python train.py --model="audio captioner" --dataset="synthesised sound scenes: up to three everyday sounds over a background" --train_examples=26041 --gain_aug_db=10 --noise_aug=0.002 --n_mels=64 --hop_length=160 --input="log_mel" --spec_augment=false --win_length=512 --tokenizer="word" --vocab_size=93 --encoder_arch="jasper" --encoder_norm="batchnorm" --encoder_activation="silu" --encoder_depths=[2, 2, 2, 2] --encoder_kernel_size=9 --encoder_stem="single" --encoder_widths=[128, 192, 288, 432] --fusion="cross_attention" --label_smoothing=0.1 --decoder_width=128 --decoder_layers=8 --decoder_norm="layernorm" --decoder_norm_position="pre" --decoder_activation="gelu" --decoder_mlp_ratio=4 --decoder_head_dim=32 --decoder_fused_qkv=true --decoder_bias="none" --decoder_qk_norm=false --decoder_parallel_block=false --decoder_inner_norm=false --decoder_positions="rope" --decoder_cross_attention_every=1 --decoder_tie_embeddings=false --init="lecun_normal" --residual_init="zero_last" --optimizer="adamw" --learning_rate=0.0025 --beta1=0.9 --beta2=0.98 --eps=1e-10 --max_steps=13000 --batch_size=256 --epochs=127.8 --lr_schedule="wsd" --decay_fraction=0.2 --final_lr_fraction=0.1 --warmup_steps=260 --weight_decay=0.04
Rows from block 4 of the text decoder of a small audio captioner, named by matrix and row number. Rows with one number belong to one neuron. Each number is 128 + 32 x the weight over its row's rms, rounded and kept within 0 to 255. All counts start at 0. Numbers have three digits each. After the name is the row's rms in percent of the matrix's.
After each neuron's rows are labels from the 100 texts, of 14848, where the neuron reaches its highest value: "fires on" is the input token at the peak. Only what is clearly more common there than usual is listed. The data: synthesised sound scenes: up to three everyday sounds over a background. In brackets: how many of the 100, against the usual share in percent.
# fc1: MLP up (decoder.blocks.4.mlp.fc1.weight, 512x128), inputs 0-63
# fc2: MLP down (decoder.blocks.4.mlp.fc2.weight, 128x512, transposed), outputs 0-63

fc1.416 094:116159142187129101109103135112145137142132063129113156122114167096081132102102077126163122112118065117122171085137009157138094228134162147111099139115157122122113127097143129128142109116119072
fc2.416 101:196110118146122170090080114128151163099131096194138141119073127152114084183123159148119209140140123083186134107102075146118143132140183103141086206163185114114070109075129178112180161072149081
fires on: "over" (99 vs 6.4)

fc1.139 099:101164160196132076100146135140153101124153105154202075119189144154085155059179111118105071112130144162123142139136073085142108153176147104156121110133161101137101130157145167165096131096155179
fc2.139 102:143114136033100121114126137155152155131154149104122147100071131120095136136080101141155168089158130175123137095141158182062098136037110100097139187128138140076147116145119091100113121137132147
fires on: "room" (11 vs 2.9); "noise" (9 vs 0.6)

fc1.203 094:117151062118109127137147093175178130151075129124126096123132092089073107120168180167170118115099121121154208060127141141139157105144122134127165146138104185106180159103098106190165111105150128
fc2.203 089:092154124122144144061170128169143160134096125122122094112148076151093184198113143102140099093104164166134146141160148116106120137143110219148197108137134154052147119152093125144102078099131062
fires on: "thin" (33 vs 1); "muffled" (33 vs 1); "room" (10 vs 2.9)

fc1.127 108:131180102171158137130119096149093099117107106107100076168160170104134142128070159102177176105114126158155202129152098101157113099130147046124144138058103155036103171064216085182151111139161150
fc2.127 108:133146113117096148154152142094140091152182106143099098125149175108152163134069197091177150091107140141072115214146097113124143098100144045145163153075102135131150140088145087182170154095165128
fires on: "church" (44 vs 0.4); "car" (8 vs 0.9)

fc1.239 088:104138105116121158104173106149107143124120117143127095133178140148076135113129136133160107101074136153113111087086086134142186123166161126105065180130125201123114135162117154189133085149098166
fc2.239 064:145089135146134125121152173197093188096082124091110137115157139188129118130076147139175096182112186107107192127123116137156071123140108124109133143132099155082140085117106106153189131119206141
fires on: "then" (29 vs 8.3)

fc1.136 096:129118165125111105166049154147147102146163129130142105095130169086159100093135145145201154128153113172218068132114137124124112100176139118159130153110131139126139099103135171134142133113080062
fc2.136 103:130101117199076142134104122161139015123132088126155109117166114122123111152128147118160151116162152126130120185155182126118136081102165141118093159090141135165133096128101079138130144140146146
fires on: "waves" (9 vs 0.5)

fc1.45 104:098117142105149146114132133130127093157061119118099042140129179170101098128146106135157144111138158132143156138130067100078197094180136121138119077114184152123167124143176109177107146112086173
fc2.45 106:130167126106118152083155125116105118129120132109129077121081179182114120157130079125113153104155133107160128159087091146073120084144171143165079066100194121137138086149123089153154145097099126
fires on: "spray" (100 vs 0.5)

fc1.358 135:130093170153124132109142127144116088173136152132122150108153144167150093160119090193148144058127075153189125165105126122129102089134132126093107142095164122151158126189170111212121132090107120
fc2.358 117:123107116161074133133170139129131095189154159126129138117132117134174118166110077186117179088130125142173122196115160128106067134076126151090104134113178154146139093173113071162086150067122138
fires on: "phone" (100 vs 0.4)

fc1.131 109:186138137186144085154141139123116034105152066135148048131150130180111127128134106114112104119098140044156113141127114103143123109219139112165111116113143066162124116166085214125119110143138141
fc2.131 113:095142146060094157108104104122162148157170166126087176117068123140087108106142132130131187126145111149109187096150139146085106142070081161065168144135106179072120121089155057135089092112115079
fires on: "<end>" (28 vs 8.2); "room" (21 vs 2.9); "buzz" (10 vs 0.5); "helicopter" (7 vs 0.5)

fc1.434 093:112164183213130120134115141121173087119128194119169067148125108089084106116128164130116136142158125162129084132110132160162065128117098175117045128177159121152083113159102167233110147141070151
fc2.434 091:101119099092156116127159199110113138146109120154124139093111086192141187169195092112142152117165118097113151194133168117127153121143140128138140153120088127094131120115143102084122129137150120
fires on: "," (51 vs 17.3)

fc1.11 100:181149119122124076173122132138079144092138075116108142109122135142109132166089134084182066111140094087146183121106076102165128072214152149184111107081130130147135149066139171140085066165107162
fc2.11 093:092134106113140115103129171209086123111162083112096086121108075162159096106112136134161183149168156121147126148068162111129108111095118076181154116185137152147071086099129079124083103108112100
fires on: "<end>" (66 vs 8.2)

fc1.164 102:113132120096116118051140079125139055137153163192125113096153103151170115163104130114146115110047127097141102137218139037119145106169165030155134120121153109125157130118103118106150166095136131
fc2.164 104:092116152146146205150105099070121121147186097061144114157086068107092086142187116106095130100116109175097128133118152100124110174185131124072137187112126092159125144115189120147138171096078133
fires on: "stream" (9 vs 0.4); "helicopter" (9 vs 0.5); "room" (9 vs 2.9); "applause" (8 vs 0.5)

fc1.207 095:128130089126073031043104122132124074060192160187122099161129143089134129156154151140200079069141131135123169093176150167150110174122119091182134113079148231106150125107092108158123113131082125
fc2.207 092:123085153189109050182190153168147120125116102089128092169097167168103127132162152117128059126160106125118106165174177093132139146113173132166083162188065097175152131087080156114095122119124120
fires on: "stream" (14 vs 0.4); "wind" (11 vs 0.4); "crickets" (11 vs 0.5); "typing" (10 vs 0.4)

fc1.462 095:111140144141162136115115149179114148125135127097174166137120169157103065113119091115132111094133072183153095089162085119098094134136115103169077116089136103102103107130194142130159145158086141
fc2.462 090:106166081153141150066067149120104159141138082092128134192149119177079152119078108110148140089110175165105156150081081158146086142140119172129129098214117082055146176145127128133100080184108133
fires on: "zap" (13 vs 0.5); "bouncing" (13 vs 0.4); "barking" (11 vs 0.5); "howling" (9 vs 0.4)

fc1.346 115:160199098140186124133135089179111137178166071154144093168111146145070057142097153119103134071126125111109121129114100171126140127092171111110156110138157117124183102103135129181144072123131147
fc2.346 111:122176119136132137097155102125130098186218097157076143107062131135134086162122114111132174115110094079064058194099105203099189121093157102128167080084114093115159104148140116185171130088133114
fires on: "fire" (100 vs 0.5)

fc1.36 084:110154128135154112070136081181163110127141118128130133107190118127121131164124147146167078126072126110163122085157102135135123136156171145154084111132117177073130142140135170147143076167093100
fc2.36 073:174133167119123160074150116180075130130141103134162149066161205120074120162129111106108118142084083070166113093126102124114143177107218109131068136149122148159047133079117143090148145132151146
fires on: "muffled" (49 vs 1); "thin" (44 vs 1)

fc1.451 099:195156102053120080056171149104181142075164151184111143112146077163119174150061174116134135072085147108121129119176120138191151112115096125196130118117118148066158114110115138145136106130105089
fc2.451 108:139140116152105101088104121107110076139125143130130194147164163171156144141220137094069065126060096079192117147143143110132082128197180087170105117148123108185151217115108158130201054119124151
fires on: "cleaner" (20 vs 0.5); "buzz" (18 vs 0.5); "applause" (14 vs 0.5)

fc1.104 103:098156079158111089161139091110162149102144123113133175110133151090145173115117181130147121096113154082206077099151121145120138133117136105157122119095194131136153172044102101138117159143088062
fc2.104 093:108082141145091165166100139095151125152134109088149194062146148120199068142167193155109057136144099095123129081092130123121186105125102130102160126130061165105170150136142085126143137174100137
fires on: "room" (36 vs 2.9); "waves" (15 vs 0.5); "stream" (12 vs 0.4); "typing" (10 vs 0.4)

fc1.471 108:174149133107142103072106112149167103145108119143124172139111144140147141157105113089120127108073112127143165129130114082144113170137135131119084087126082109086096190107145171102081101100120149
fc2.471 129:106130122142138194123150164115105135128139109082129105139122119105074106108139115193137099139179137135170116168129119147121081185146120140134109226106184096148096104135127154134130141150058144
fires on: "phone" (75 vs 0.4); "with" (25 vs 1.2)

fc1.133 092:126120125136154136151194107125147101155143112148142039115166109158144145091078147185109095079082136106100097131112121101174152115179157160099066153107116148141161098173126170159159047160122145
fc2.133 088:167118096102066187122149148118120162139141104107154141146101161135135045111106136117131119106111123126123107093164105135114105148120066086111156164170141171126102147168112177156100153192182115
fires on: "then" (97 vs 8.3)

fc1.278 085:132155134152158121097082044149189151097103115109151128112194113116133137122131151100169072082084118130165166085119094142121128116154163128146107141158131163086140120140114151145168114132092092
fc2.278 061:161166166142098172150125169111107147124067152114075119165054099074085158075094106127098180037099085161121163044125128111149161164144112153175133100151161129152104141168144134101115103081171108
fires on: "muffled" (52 vs 1); "thin" (48 vs 1)

fc1.78 105:101120139106149154157149143113142060124100104138113074129116107182142068134123133125094168101119181081139148107120116113098204070116168059119140060042162185094127129168066100114115141122153146
fc2.78 108:108139127102112086119115140148122105078165087140159146130092171190116112193142089102158162068138126132142160142080054159054143108095130089159104071126149104116144140125096132142119106099103097
fires on: "fire" (100 vs 0.5)

fc1.411 104:159143144156184098114083128099124124096070173207142117154169146195133165113111170174148128095103119107110163114155117133167166151143112130168123106182090121093141145184113118080137020122151140
fc2.411 121:108140135218140077095067080056196093137095097175137103124171136121182120100153174123117081141130095074158118130120178052150168133147131117152134086131118145160160155135091147078180125082167117
fires on: "zap" (7 vs 0.5); "beeping" (7 vs 0.4)

fc1.8 091:132157092131123121086194089116209179086130120144128198131152166180137163151119187129136133158084108096180096126166120111074142111126144130140110109161140207162097125103153125111101092068118123
fc2.8 090:099125099159135154202102092097109076190169136069125108077118112093186144086120142136074129123218151148193097189106126120143129124186072151069090112121146093159119122113137140161121173149074093
fires on: "over" (32 vs 6.4); "room" (20 vs 2.9); "crickets" (12 vs 0.5); "ticking" (9 vs 0.4)

fc1.197 097:087143080211135166167113112156151112111171124112164103147134221112078061100136088199136110104128130166129102121072107152083115167120141093145107167152202146137122113120136133156158149140110161
fc2.197 083:135136078134098132115126140109077171161152081130043212180089085158132132166077098108097158128175115131117150176194138113116095185113117131153100078119105044093137118177154140075144084127139152
fires on: "with" (16 vs 1.2); "room" (15 vs 2.9); "over" (15 vs 6.4); "coughing" (7 vs 0.4)

fc1.196 101:119161110140144079098124099130164118116091146186112192153125164131129116119132151127148132107132090096123137111146122141174156090098114132188111075164074118120104134106121103120113102072140111
fc2.196 097:108150123169189117174076096046118125086127098133104071088168156135198117101150200172155062155169157120187083142108130123129125091197134144111143102145178152132158143141112143127109113103099081
fires on: "barking" (8 vs 0.5); "ticking" (8 vs 0.4); "slam" (7 vs 0.4); "beeping" (7 vs 0.4)

fc1.58 112:106136108129152113088165127132137152130095103105110061062117192168126136112085097169147124082152147104134173136113082048091157245140173118107126164180130134143125120118157131109163103172049151
fc2.58 117:114128140134146120093122138132185102134106158063149085096110127145153178087119084122093158098192136090130125121103153081127144113117153175125086144120178131122102119210174098136137123138097072
fires on: "spray" (94 vs 0.5)

fc1.484 091:118170135120195182145142094096106146099107075115097145152105118131145152071146128215150178082141099141183074130074103118169138126134151154156138106157143124107153139105209120134116043181129093
fc2.484 098:112107139107072132067107117171127113157184137180154061072131122133165088137143130065094107172093131117094209137116120070174124151119113114111182143093150164126151086161060115107218161088160124
fires on: "thunder" (12 vs 0.4); "footsteps" (12 vs 0.4); "spinning" (7 vs 0.4); "buzzing" (7 vs 0.4)

fc1.61 088:131161151107175101163123142105060137128099124054129140136147131166161110126147182151109072076124138124147119081153128108178112081226121144165128126107134112114195168114185180130183118118128136
fc2.61 092:071101079195101084123079155094113056163147077123107139116100173172155190143176132145081124141162093037180129160166152092082150112115131118161112126183120117118062149083091122116128158115148146
fires on: "noise" (24 vs 0.6); "room" (16 vs 2.9); "buzz" (8 vs 0.5); "hum" (8 vs 0.3)

fc1.310 100:096172131162206104150073137105132108131068139196137097162125132111136023092157114180168161107145044161087175099125132146105169128133104095162127097149101128156143132136159112146155108123103160
fc2.310 110:141143062121148128138155109090164134103136136158084136061138165103117137087156207149092052149160110096221159098101145158133185118081133089145163135114162178115160145117126084152140100078143074
fires on: "bouncing" (23 vs 0.4); "thunder" (9 vs 0.4); "meowing" (7 vs 0.4); "howling" (7 vs 0.4)

fc1.205 097:119213121189100129127080114106153087148108117137134112177141145117129113100135179175156137119120135121114133111123118135137104158176119155116066109110100170158130155111171116196108122082128133
fc2.205 091:085128120125152136081167193130134107122131132159176089160130076136086140208147091116084194157162122099119159193133154134131120157113163172146128112173156099104135114115102116158097146189148139
fires on: "typing" (13 vs 0.4); "crickets" (10 vs 0.5); "waves" (8 vs 0.5)

fc1.23 098:123166064189112120135142095106204131136129128084134187099139131144156197123086229114135065160136134087166123070169128145109184085126132173170141078133106148146139150112098090109139156117126087
fc2.23 094:106101130113147143165097129116099145148134135089136129101105125120175082164119170153157105176157113137145122100059088101128124077169124184086157123140073110083125132138124123095123161150070116
fires on: "room" (46 vs 2.9); "buzz" (15 vs 0.5)

fc1.172 092:157076128138095106049100133175093049141192150130182095137236095154114134173038118100119145137065138134142138092081045112135138166163156158097077139137115119056117118191092129119189115171078137
fc2.172 082:095092132133129127129152099076092107116154169123118129066147177110138087156208159130139094176098103115092165145122164140145122070094140115115182116095120162119188145153099101146126182131138084
fires on: "melody" (18 vs 0.4); "hammering" (15 vs 0.4); "laughter" (12 vs 0.5)

fc1.75 097:167190181117101115107156155143155079076194114148153116079155108169136113129137171088113105096126139180142108150141117149184125088155138146120064158117161124139111113074109138210136146115127145
fc2.75 104:115037181113071145119140171136121112174099079101073146163087115144134114160123128111125153169069114128150203163128091139133156124160183143083165204135110210155147143056082122103127074114149080
fires on: "with" (97 vs 1.2)

fc1.176 097:166119100154142054134127099148090146024130112138092114121190121194105149194097104090162115056121084113167132132100086125205159172143161125172137100111123159120144122131096096123140059148134108
fc2.176 091:077072154182164115168142173146185072124169097190141151099122116141133082132117152126138116094185091133092117152114157105116099175078131165091159166143085062159111055142151090079116128112117143
fires on: "frog" (37 vs 0.5); "then" (31 vs 8.3)

fc1.42 105:143163113205133092122116103146143051123141109115153109160143133155137127140083069075141092105084150110141143168191107076164112159157143124124075091100116091175107175141119177118094133095151176
fc2.42 105:102117161048104168097169098139143177120159138129112130111086112134072083137144109186142159125190120150099167156099170120087110136089140135105176194144123155058113064111135091173106122140089121
fires on: "typing" (21 vs 0.4); "crickets" (12 vs 0.5); "room" (12 vs 2.9); "applause" (11 vs 0.5)

fc1.169 098:066193066178124135130103052074161159093177132101085158138133139122121155146113160137140084122138161113136104098144094118134188117125151171110132107136128108144135202060097130099138134159096106
fc2.169 091:096114113148140110171144108122110131117061118140139170112124125123188076121147131197152109130096106097149130056115120091120188128175120077141132104107126115110122125104141120172075155130182145
fires on: "room" (16 vs 2.9); "typing" (11 vs 0.4); "buzz" (9 vs 0.5); "rumble" (8 vs 0.3)

fc1.208 109:057163129170135089096128083122104104138114129083164144139119152121131197151131119108130098117098124090175122103089123084149099168124128151106034054099171074109108145078129140130111104126063094
fc2.208 103:090129090163119172084116127132112140114141125160106163125162118178128123139107160058158134058167106077145102168141132098205084112163092175112117082119161138081151106112094097127080103130153142
fires on: "," (97 vs 17.3)

fc1.279 108:155163106073165123065165120183190153068181129126136127131121122127107112171121146174150113099116132136156189128109132122203128173111121110155120123098119098112114141105094110135119116214001135
fc2.279 117:148133112173133146077172117117150084127115171109161140096132184147154157144147168122153126095097107096091175167201196154071124115076129095187117162145135135108076079133107098137121176118097125
fires on: "," (72 vs 17.3); "applause" (7 vs 0.5)

fc1.422 118:085156091189099082153106131103129103126179080088105163136141196111163165108152168073112104139118139062167062108141093096168092083159161147151097128074164079167123161107051148126105136129146099
fc2.422 135:106117093161163112172104087118143089151133129123117123100166138148215119109134193128191096183129130093153114117101145115140168070174131158119140093141100130121149145140110129131152114123149098
fires on: "cleaner" (23 vs 0.5); "waves" (19 vs 0.5); "applause" (8 vs 0.5); "noise" (8 vs 0.6)

fc1.336 096:097177094147107132138104059082155138117145171129101178140174166107134143085120144114126078119109144079133083089189054110078143125137136159126106106139141119104125169104143145129110092072103122
fc2.336 087:090172103152141134181097088071123089156131063118146141148142126135197142098165154143159083112108141147156097108134123095133132077185128160151148075186070126114116192098107172163144111122118160
fires on: "typing" (23 vs 0.4); "crickets" (15 vs 0.5); "rain" (10 vs 0.4); "stream" (10 vs 0.4)

fc1.250 103:095086112128077109095094110183136086130099168152166078135166095130137080202132107122188120157114128133128187084074108152105157164155147129072106104098135153114162165179076143132172134172126163
fc2.250 111:089077153175102111136092095159112086143101148062214132103169135116165122185149102093161118165072092110105150158138106123140096134126158143102079123142111068113083157133104173155178179158117151
fires on: "breaking" (27 vs 0.4); "zipper" (24 vs 0.5); "horn" (7 vs 0.4)

fc1.315 085:142198144175191067161113147129145188131102082128169118135116139138124045147168123145150125098142060157149149101098076132114139176109092133150114071126119104149104183084144160137148094172092157
fc2.315 083:146160096133147113098119144095143183081085117123106209155098153162112114089176137131153107099156108146128132124153211162086129126101080165168140106167095124125128091095154115147125061091095133
fires on: "zap" (21 vs 0.5); "drop" (13 vs 0.4); "beeping" (12 vs 0.4); "chirping" (10 vs 0.4)

fc1.334 139:141119108126121069161149095150100075089078058173149126124134124110084104141156108143153087074105140123135156123128129100189120148121136153087122127145168102120153105118179153148125152173048133
fc2.334 117:110134161153129067167137129165096114126097095138148157115117163131110093164142132125130117159083149109076141113102119070131104148072129159060106115162122098130101082140183154129137156141115123
fires on: "glass" (100 vs 0.4)

fc1.440 105:102121170117128125089186114193117121164133148149116147094155109127097050094147080139117103133126096102126145123118134006125157184118179084147108141150089129124128113121084095132126122108111081
fc2.440 112:085170112175099121128110095170128053160181067182137132136133152171159150095140099121127111147137104105150061197187119064113105134117151092169127112189081097123097144115122061144094131109147102
fires on: "," (100 vs 17.3)

fc1.302 100:126185168177145130181125158176127147106122136127146103156127176201161152159069164111161131095131112134116174118123085097100167121151118090183098191065060138120117097068117141216109121136108102
fc2.302 093:105146130154087131191132151135144076105085126118157135126096171152191160178107188130138085154162135171116189125117103142111146127084149081152118189049114109105112106065078112141111133092150127
fires on: "church" (100 vs 0.4)

fc1.311 099:085156067098108178148119067109193128113120098129125167184130129121061160110102152115123101141118163139150141089156078124173206153136106149127108099113136152108170165104162116135076129111100173
fc2.311 110:083174078178132125154116102129122061136110124183172170131155207078182134123102158115097114117125110086132083159163094104112136115113090120170113063135078087193098125130094113102078144095141143
fires on: "typing" (14 vs 0.4); "chatter" (9 vs 0.5); "applause" (8 vs 0.5); "stream" (8 vs 0.4)

fc1.30 099:105082114120078121112132100151119134153106153127139095106180073120086074190109126111164124158120112143105175086103141109107196144137142134069095121085122132119143114172078143134176160163082178
fc2.30 109:113086144182103089112078094134089062145137149119207111098195156126177110177169125085143084196107103120113159153124126106171110157138156141094105079125149081096127144128092168135119173157114138
fires on: "breaking" (18 vs 0.4); "melody" (13 vs 0.4); "chirping" (8 vs 0.4); "hammering" (8 vs 0.4)

fc1.175 098:102198146111141128058181138121152059163168155185146171114134116170090079119135124118105062130148122050123063134191117077123087145138130142143096110074113120111125090179135090158182152132104147
fc2.175 101:098107116156103114103077103076130108121140147133049060128128103101185179161090136112104155145134143157173151146074124190159138108162116167077162143153196133110168104132087157147127111114137125
fires on: "<end>" (48 vs 8.2)

fc1.103 151:140172139069126133127142123161113088119087105110104121135127171173118069191161071145151161066110134120145128123108075158080167085130159089132131068103185137111142115166091115188160127096125119
fc2.103 119:087192120070090122134143114120103076125151096145136145133068153191154088173167105166170163027109116145105145139079115169073143093141121124158145037113132095138177098133104103158143139094124128
fires on: "fire" (100 vs 0.5)

fc1.388 107:195125055087119121135187112098154168101165117162120171075135150153144144111165165150110076127125115097152188083183131144182176105119145113111148146078155240079182153068153091127142146143143156
fc2.388 108:140127185145117117159134179144095099191113133101145105165064094142121111147111089107099180103107134153120103158082153147127087142112078150148093153153127071145120088124135138135114101109112149
fires on: "noise" (18 vs 0.6); "muffled" (18 vs 1); "crackling" (9 vs 0.5); "hum" (8 vs 0.3)

fc1.181 096:129085115122092126023127156169090122108135140118162120151155096121069137185087120072155133127083132118126116105122105100114104156138156183052077110152100119075129142186101178110132164158120125
fc2.181 088:093128090117100198174133107066143147149161143186107120111117134107136111150172187144108175165206094094172128132092140160131170063132086073138169097099158176128161111117129098143102142103183106
fires on: "barking" (29 vs 0.5); "drop" (20 vs 0.4); "hammering" (15 vs 0.4); "bouncing" (10 vs 0.4)

fc1.480 092:118073131138090104106103125180118082145166150112179085133197105133123084201108098101167136173100110163120182112072127156125135134143148142053105110110134164066156114165054124147161165176117164
fc2.480 099:102060144169105112118100112150088093128124160104208117075183130139180106197148128077157102191078094121126166150117102139168121105145143123091100145147113078129150133151090183115134202157160139
fires on: "melody" (8 vs 0.4); "laughter" (7 vs 0.5)

fc1.392 095:076156165140135121107072143200103153145144119074162189157117130181112108141146100147165143137136085144116090133152094129099081166126090150155111104162090086085086162097141194148175087164092147
fc2.392 103:116125170150132128091087165179128125151094151111159155174118079162104126125112089104140178102124144184037123130139135116117112136146098182133112130150104070115097116107148139130088110151114158
fires on: "zap" (13 vs 0.5); "slam" (12 vs 0.4); "barking" (10 vs 0.5); "beeping" (7 vs 0.4)

fc1.485 092:137130161127117094065130142097040121121084158192120137107125165213147119136088176175151133085095113115106161095178119162120126110117135059171140108129147160105114109141091113103214113146168170
fc2.485 089:119176088210121070148116076108116101159137114135105118123095157112152164055155140119155112132175152104160068127163138097139116140095120097172062094160099088185186160107122169151131089167126182
fires on: "room" (42 vs 2.9)

fc1.223 095:137161138188179008139100148145131134141106154166138116138138149126128078101141141160168125090113059075143133115115116132114111118136134116157103120134142116148079092096169122124189082103151135
fc2.223 080:141143130147139154092134050080147167064109133149119121109157120113109094094103188150145060136112144131186162151120126112164123120141162115128149092142112135133178216121102160104087049103126162
fires on: "bouncing" (16 vs 0.4); "zap" (10 vs 0.5); "beeping" (7 vs 0.4)

fc1.269 143:112120122168156154077092157119157068100099066179121179132111094145098088164116112111108112072060137121146103088099129144126193168181135101118094157171154127130101114165188117099139107172143055
fc2.269 113:141135132154130169048087175139143102135119049169118175157104103110104042172129120105123142100084150113123096140099113144120129152187139114121092156136147168148087108109140105120149158208127068
fires on: "coin" (100 vs 0.4)

fc1.202 096:140140080165136024155135122156132107145177083124157162091212105148117144145126142077107094113102127075142081141189105075129108135146160118129070157102143148108117131140084111141150118107138084
fc2.202 098:108141127137098158176139096074125124106098135116144163081145122112131091127126175108145091191140128165132135107124102190163133042178133180130181080137112144094202124150130093181125166168161123
fires on: "noise" (23 vs 0.6); "helicopter" (20 vs 0.5); "engine" (19 vs 0.4); "buzz" (15 vs 0.5)

fc1.82 090:089102140145098141071111110136142135109125152131159086091142081132158153090124189083119103150159125140191137098122091110100160109144118162152132134103130127133153094110065152145132155135098086
fc2.82 087:155098127140159146115126177088152151161081132106138154148053109089119113133149134165167108089153112111168230166155186117094142125068120122131180127153104149051108135125175090104138136111109089
fires on: "thin" (72 vs 1); "muffled" (28 vs 1)

fc1.379 087:104140098127132143126104069161129134131135109138146123129164106132113119110135176133155075113116094135182113047110086142127147153151191117149076117076141179100121130134166111168174103160094092
fc2.379 074:158117172169126137145117106138054115141116142115103135136134152089102115117109124170202137172068070114180152156081059086102194113165144068136051144177102123083114119145107094115120079086144150
fires on: "muffled" (52 vs 1); "thin" (44 vs 1)

fc1.321 104:126110081177106133129135115192168139124148160148176144118120151135123089130098111091104033116148134167221148128107126090119144168135096128170131084125160172120141106104190124112102138120129163
fc2.321 104:087137144147144151134147162104097124112168097138131117171139084089103142116105111098121160081174184132054099198160162125125092105109095201166157116174088031114082106140135157145105129149096142
fires on: "<end>" (46 vs 8.2); "then" (37 vs 8.3)

fc1.461 107:134144125183117109109158124123157113094185061145163061117182145154140128098111138059107101144147137088121154146090155053128131123183136134164122165136133088153149113117083179151129155104152156
fc2.461 113:137115133097095184105137110164128128158169148139074182124074124123085116163086102138124162089154114194149182097147132162102128144021095145091144154148102174037136089142139079108109096135114116
fires on: "<end>" (24 vs 8.2); "room" (9 vs 2.9)

fc1.421 087:110125127160166086142066106104124168103094111086141160123198186140133069089172168089198113095117125102122090098157155123150102112235128131114155149130152110127153109130154156132133159153093128
fc2.421 093:097137080215101120172101111096152069102151086157119145136132153145168120093154134158126113090171138104146078187174096109171108150120156142150082063136094101127131155120131061140064153159117151
fires on: "noise" (31 vs 0.6); "crackling" (10 vs 0.5); "buzz" (9 vs 0.5); "rumble" (8 vs 0.3)

fc1.468 093:135174151106136137130189122150148104129108062152117136077141141194096150142138149147124121075089091139159129157121124048193213099158172137155123110128117092126126129147171111176126046106094152
fc2.468 082:090094163101091125113134115149086088093155152138119121161181101153130122100108054173145203129160135166110068172073116179076098147074123119149139117191155098108155114116125119154115122164119069
fires on: "phone" (81 vs 0.4); "over" (19 vs 6.4)

fc1.371 112:136183146119174135077153113117124124165100171123109073098142163128098135105102118094136119130145089055144160102129091111169125149149157128163065131172171177082132148137187113131170124148046144
fc2.371 107:159143146110151173100140116089159114168093146089070095108103180156134152115127080085083186147164089076140097145091110149154154125105179118124088159109187153131093124148164088137157135117075120
fires on: "spray" (100 vs 0.5)

fc1.394 098:099215168121171107162198115105164091108083099143067159142095213116105152106159121181126142104115100127150064146117140120137129136118112123189105137156175134164100126106180121167114093100097117
fc2.394 101:096069169104072147094115117171146130197151177142175088089145112119187080178124152069076120214103126120146157089106180131172136116154137139072130124101123142092161100140080107068164157094181141
fires on: "," (35 vs 17.3)

fc1.304 095:080156168164130120141065128154132167141155119080199191151125137179110094172131123126168148141119086137135099132142070106073084168115093126133105119155090098134089147073157177134169086140081150
fc2.304 095:127119156125127130081110140175133156153094157106145163169113077159104126118129096108136168104122134180038136126126142125122110121125103188122129145154104077109098113109145150142090113144118146
fires on: "zap" (12 vs 0.5); "hammering" (11 vs 0.4); "barking" (10 vs 0.5); "drop" (9 vs 0.4)

fc1.7 104:111157083188079084155076084128163119121120086109109155133179171133137146132122114100107046125116143091210053119140060097156136138156143135162108106137113122150118189106085135115126123125125093
fc2.7 098:075120122163119131179094089095157100157141127082123115110130106118200125150113201118168112141134132122153106134086113122123150055174135193111131105140088119091134170131110151170146130128144116
fires on: "cleaner" (25 vs 0.5); "typing" (18 vs 0.4); "buzz" (13 vs 0.5); "applause" (13 vs 0.5)

fc1.297 100:119126135123094101122095112164150095053146122173162158080134162128181094109076167190197137133154102174193094114122125110065157091130129134145137081128107125120140116154088133107196134129084086
fc2.297 115:135060148168095138161135131161139114104118111129148106134147133112135088145093143101128133092113158175136142156119160109064175082094157128111086206094106109139126106152094139075166096112130125
fires on: "then" (19 vs 8.3)

fc1.236 109:142099064107121128107135103139119179123126131066125215062117158140125160149124179153168094141156186093168123106158105146123094108116160114120169147102110141092121162082125080117125135176165060
fc2.236 117:148097137105123132137142150128130170122151143145138186000121113151131104106147149143124100147152130114125180112139105154131152104089122136130255129113103173106177140106114136122146143147134143
fires on: "muffled" (51 vs 1); "thin" (49 vs 1)

fc1.125 098:060145152106148147126093133193061114120176103064153152163158137175113149127158094170148161151094122113113135156114100134139065148114089125151133101190108086071109161096098187153194081195087135
fc2.125 108:052124160154136175120130153184120113176132118106163107172118069155111133119117086102147187115085136192069139139140142123139107145109092157120141119160116056130106097101134146127139122147106168
fires on: "thunder" (18 vs 0.4); "bell" (12 vs 0.4); "barking" (9 vs 0.5); "croaking" (9 vs 0.5)

fc1.81 103:124141080162177104098093091179151102175102187098144135121116113110150129173141116119121149154123093151126186087093147115176090176217131116108112115143180132129085144168181136203125090113091126
fc2.81 119:127124099147120095085116151145125108133114136126116166109147106082154183160101098183152152166140104154100202100088109177167092166174167128079146146145178103158165124078132068148114091102126172
fires on: "then" (25 vs 8.3)

fc1.347 094:119168079118092155172119114166180119129167131120131160170117134108101179125086177140088076150129142175136114108162045162140136180112110149128122139109127156096192165094185105175051097121103152
fc2.347 096:085177093169091139148142118113087059138130128139137102113076171115187142115137153100123093128132135123111139194155153116136072154096124115146120156118096057166161118056054088110064187144137144
fires on: "room" (27 vs 2.9); "ticking" (14 vs 0.4); "chatter" (14 vs 0.5); "crickets" (7 vs 0.5)

fc1.375 097:113152166132147089113222151168155094118151141124144126113150109161077136128164099094095069087081101164147140121119117094125185123122081057183104132176148161080163108126117112109122124135143161
fc2.375 096:148117192123134040089186177076099123156104142077128096165159146102066178098163136140117130069142122129132132196120147121067084106171108093168173210143164118081114109143125077113119102149083169
fires on: "electric" (100 vs 0.5)